Rows from block 3 of a small masked spectrogram model, named by matrix and row number. Rows with one number belong to one neuron. Each number is 128 + 32 x the weight over its row's rms, rounded and kept within 0 to 255. All counts start at 0.
After each neuron's rows are labels from the 100 clips, of 14848, where the neuron reaches its largest size: "strongest on" is what is common among them; "peak on" is the class under the peak. Only what is clearly more common there than usual is listed. The data: drum patterns on synthesised drum kits.
# gate: MLP gate (model.blocks.3.mlp.gate.weight, 128x64), inputs 0-63
# fc1: MLP up (model.blocks.3.mlp.fc1.weight, 128x64), inputs 0-63
# fc2: MLP down (model.blocks.3.mlp.fc2.weight, 64x128, transposed), outputs 0-63

gate.108 [128 132 130 150 121 180  63 135 159 149 141 105 190 147 110 107 106 188 119 211  94 147 113 106 145 114 162 155  99 135 125 137 100 156 121  74 105 147 136 115  88 125  96 173  99  55 131 127 131 168  84 126 130 114 110 128 121  88 159 121 149  46 189 134]
fc1.108 [ 58  98 130 138  60 112 133 134 100 124 153  98 108  91 137 157 126 165 111 144  99 166 121 193 115 145 108 149  87 121 161 164 124 148  87 100 112 213 152 115 165  88 116 147 153 114  83 140 138 150 157 188 119 191 147  73  82 112 142 162 124 116 159 159]
fc2.108 [ 84 114 132  62 100  70 127 136 112 187 118  94 111 124 154 161 118  93 121 137 112 142 101  78 132 126 112 153 111  80  65 178 110 165 165 130 199 162 124 118 164  85 116 137 156 123 118 121 118 125 100  99 139 181 180 217 127 121 159 113  79 127 131 132]
strongest on: rimshot; cowbell
peak on: rimshot; kick

gate.16 [100 114 108 106 119 106 131 131 110 111 136  80 135 151  77 162 148 149 147 120 140 144  86 176  55 226 103 102  60 147 171 196 152 124 141 152 143  93 127 104 105 130 123 116 117 128 221 156 147 158 172 120 100 133  91 100  93 143 145 115 129 113 114 128]
fc1.16 [141 113  89 104 116 128 182  94 118 174 131 163 135 133 131 108 123 157 141 130 113 156  77 176  92 189 153 114 128 104 189 108 200  78 116 108  62  97 143 140 122 150 124  85 111 126 175 147 182 191 117 186 124 126 115  80  79 128 126 128 113 153  84 128]
fc2.16 [ 46  90  69 151 115 129 191 128 124 170 159 101 151 135 124 106 110 166 117 122 125 123 143  83 154 159 139  87 105 123 178 122 149  93 158 171  93  47 161 166 170  74 128  98 105 136 106 115 172 173 128 131 132  69 133 122 120 147 181 117 164 125 126 127]
strongest on: reverberation; text has "room"; text has "reverberant"
peak on: kick

gate.35 [151 182  95 111 119  88 122 140 104 105 195 131 167 107 155 155 124 156 165 143  86 152 137  55 111 170  77 166  64  61 195 102 125 138 113 124 107 143 142  90 109 147 114 127 145 193 137 117 109 103  67  92 122 153 173 138 101 121 117 135 145 141 128 165]
fc1.35 [129 143 112 136 110 116 174  93 138 119 104 117  76 110 130  99 106 139  73 131 198 195 153 123 103  80 159 136 140 174 113 139 146  71 115 101 139 184 129 158 132 156  94  88 147  88 114 186 120 185 149 156 140 145 133 122 112  64 154  52 123 177 147 134]
fc2.35 [132 145 161 178  92 168 101  43 207 143 109 136 117  83 139 122 131 140 120 115 130 150 155 119 146 113 190 122  97 146 133 129 123 133 148 144 120 118 144  96  99 136  48 104 101  65 149 134 165 212 109 155 148 149 174  85 128 135 124 105 148 124 148  71]
strongest on: text has "noise"; rumble
peak on: kick

gate.0 [111 119 129  93 145 140 147 116 111 166  90  90 138 129  69 135 174 106 160 130 123 111 124 147  63 161 104 112 100 162 161 153 190 139 166 118 148 116  98 120 122 102 134 121 115  98 176 132  41 207 162 119 129  69 118 132 152 164  89 120 129 192  75 147]
fc1.0 [174 106  70  96 145 151 120 129 127 158 153 115 122 138  98 182  94 191 148 114 154 115 128 152  90 131 105  61  54 142 179 120 155 120 143 114 126 108 102 169 154 170 128 130 123 122 232 116 117 142 153 128 139  47 129  99 101 173 119 107 145 145 114 125]
fc2.0 [160  97  89 114 164 161 151 114 144 154 159  89 198 126 117 112 111 192 144 114 115 125 129 129 135 134 138  93  18 142 203  88 132 150 140 141 126 102 103 112 164 164 126 124 130 118 192  92 124 157  98 136 116  62 122  99  91 151 157 125 164  99  94 116]
strongest on: quiet level
peak on: closed hi-hat; ride cymbal

gate.110 [ 90 119 103 152 106 127 155 133 124  72 161 104 187 101 199  95 101 187 131 158  97 159 182  70 180 149 128 133 151 127 183 136 132  56 123 108 133 126 159 171  84 101 102 108 139 153 106 120 133 154 154 123 155 123 141  93  86 117 100 110 170  70 125 161]
fc1.110 [100  98 109 108 122 153 124 143 142 149  74 144  55 129 110 117  76 105 136 128 121  99  84 173  97 157 158 129 108 137 134 150 113 194 146 139 189 165 145 123 183 100 150 124 136  81  92  86 179 133 137 174 132 219 140  78 119 123 159 167 130  86 100 127]
fc2.110 [137 170 141 113 162 124 157 104 158  90 104  82 157 137 151 160 120 118 109 142 105 149 126  61 124 119 125 192 143 136 206 110 195  76 154 145 111  77 116  81 172 131 133  78 112 152 161 120 124 131 103 101 121  91 127 148 172 127 127  84  56 151  98 179]
strongest on: rimshot
peak on: rimshot

gate.83 [158  73  75 162 105 102  89 134 150 184  90 124 192 129 126 154  83 190 111 131 139  98 126 142 182  99 119  89  79 121 112 148  81 172 137 127 116 125 180 118 165  99 147 169 112  95 170 115 115 160 117 160 130 152 154 102  58 107 127 160 183 109 151 126]
fc1.83 [159 122 110  65 170 140 131 130 133 118 168  76 167 130 113 166  89 172 183 150 176 126 122  81 152  94 123 161 103 142 240 131 101  74 128 129 126  99 121 147 126 197 119 114 190 123 145 116 130 113 111 108 182 107 129 112  83 149 119 100 149 112 111 122]
fc2.83 [154 106  78 155 127 121 124 157 126 168 188 156  48 116 179 140 107 136 154 142 114 105 124 102 128  70 147  99 138  88 111 163 117 131 107 100 123 101 105 166  85 101 137 149 156  89  53 163  92 124 128 178 140  71 150 128 150 150  44 140  98 145 158 125]
strongest on: thin (high-pass)
peak on: kick

gate.66 [ 96 101 158  76 122 181 180 118 126 127  44 132  66 141 124 149 111 103 148 145 185 139 147 151 115 197 136 112 124 121 197 163 132  90 120 126 109 129 124  74  90 180  92 106 157 144 204 140 127 119 138 156 141  91 139  90  99 165 101 122  99 132 118 138]
fc1.66 [ 88  90 138 153  64 120 159 121 111  94 150  59  82 177 168 119 202 103 128 127 131 141 166 169  98 100 130 103 166 106  76 139 133 147  78 132 121 131 133  83 148 102 141 136  82 144 127 157 135 104 139 212 127 136  69 143 151 147 161 165  79 117 118 129]
fc2.66 [124 161 171 157 125 161 139 119 107 154 102 108  97 130 118 112 166  90 121 112 160 135 157 105 142  42 122 152 188 136  42 130  99 133 164 128 187 111 153 120  78 147 128 160 120  86  64 143 140 100 136 103 137 188 119 180 133 102  96 112  64 121 115 161]
strongest on: reverberation; text has "room"; text has "reverberant"; text has "noise"
peak on: kick; snare

gate.107 [102 131 148 156 155 198 135 113 151 102 120 166 145 133  51 130  99 144 146 134  96  85 122  90 137 145 130 141  66 161 215 127 118 156 197 118 126 105 130  93 142 107 112 142  95  92 186  91  92 154 169 125 145 121 148  85 173 150 118 135 177 128 119  73]
fc1.107 [ 96 128  82  97  50 123 138 151  78 157 175 155 126 119 106 140 123 197 107 133 182 133 168  84 119 109  84 154 119 112 171 177 158 132 113  75 100 176 124 152 168 130 105 179 132 127 136 142 136 134 163 146 134 158 160 118  74 127 188 142 126  91  86 174]
fc2.107 [112 165 149 157  85  82 126 135 110 128 150 137 109  98 133 138 157 152  67 135 120 157 188 120  96 105 118  65 179 171 116  78 101 110 135 119 133 183 137 147  74 118 136 105 136 113 119 127 184 139 130  36 116 176 141 190 124  78 160 122 128 128 119 185]
strongest on: snare; thin (high-pass)
peak on: snare

gate.71 [115 132  85 147  80  99 109 140 102 151 199 110 171 121 130 121 174 204 125 164  93 135 208 103 174 165 105 159 122  95 182 153 170 133 157  96  92  97 114 128  96 143  93 149 147 176 114 117 145 125  64  82 128  96 160 128 104 115 135 139 119  90 103 146]
fc1.71 [120 138 151  99 111  91 127 162  99 160 118 145 164 161 137 158 121  65 144 123 145 126 162 138 131  24 115 106 168  85 116 178 118  85 147 162 153 185 122 148 158 126 152 105 126 130  62  86  92  94  74 132 102 175 145 111 149  97 114 162 119  69 121 160]
fc2.71 [108  93 111  97 122  81 132 159  75 154 111 183  94 142 138 109  99  78 166 100 122 141 122 177  77 106  83  96  91  85  91  92 142 129 178 145 175 122 124 111 197 127 142 127 118 133  86 118 152  83 132 124 154 161 106 125 153 200 152 120 132 186 171 165]
strongest on: rimshot; ride cymbal
peak on: rimshot

gate.118 [163 114 117 109 110 159 113 114 124  91 184 107 132 118 117 167 155 127 121 143  54 116 140  73 167 180 142 169 110 121 156 110 129 105 102  68  39 101 107 137  78 169 143 136 200 126 172 112  94 136 130 146 152  47 121 132 145 131 161 139 122 127 152  95]
fc1.118 [148 151  96 113 174 177 142 127 119  83 135 135 125 150 104 171 101 129 139 114 129 155  68 151  92 155 110  59 106  67 180  86 184 143 156 144  85 103 144 151 143 157 138  89 112 164 178 120 164  80 178 101 140 156 173  85 102 153 102  95 148 155  89 117]
fc2.118 [136  66  81 176 183 133 141 120 149 175  78  82 155 112 118 122 107 180 154 119 156 118 117 133 164 130 155  91  87 127 160 123 141 123 127 104 131  64 148 163 135 127 135 115 125 131  92  96 130 173 135 142 134  46 105  46  96 119 181 146 180 147 154 159]
strongest on: thin (high-pass)
peak on: kick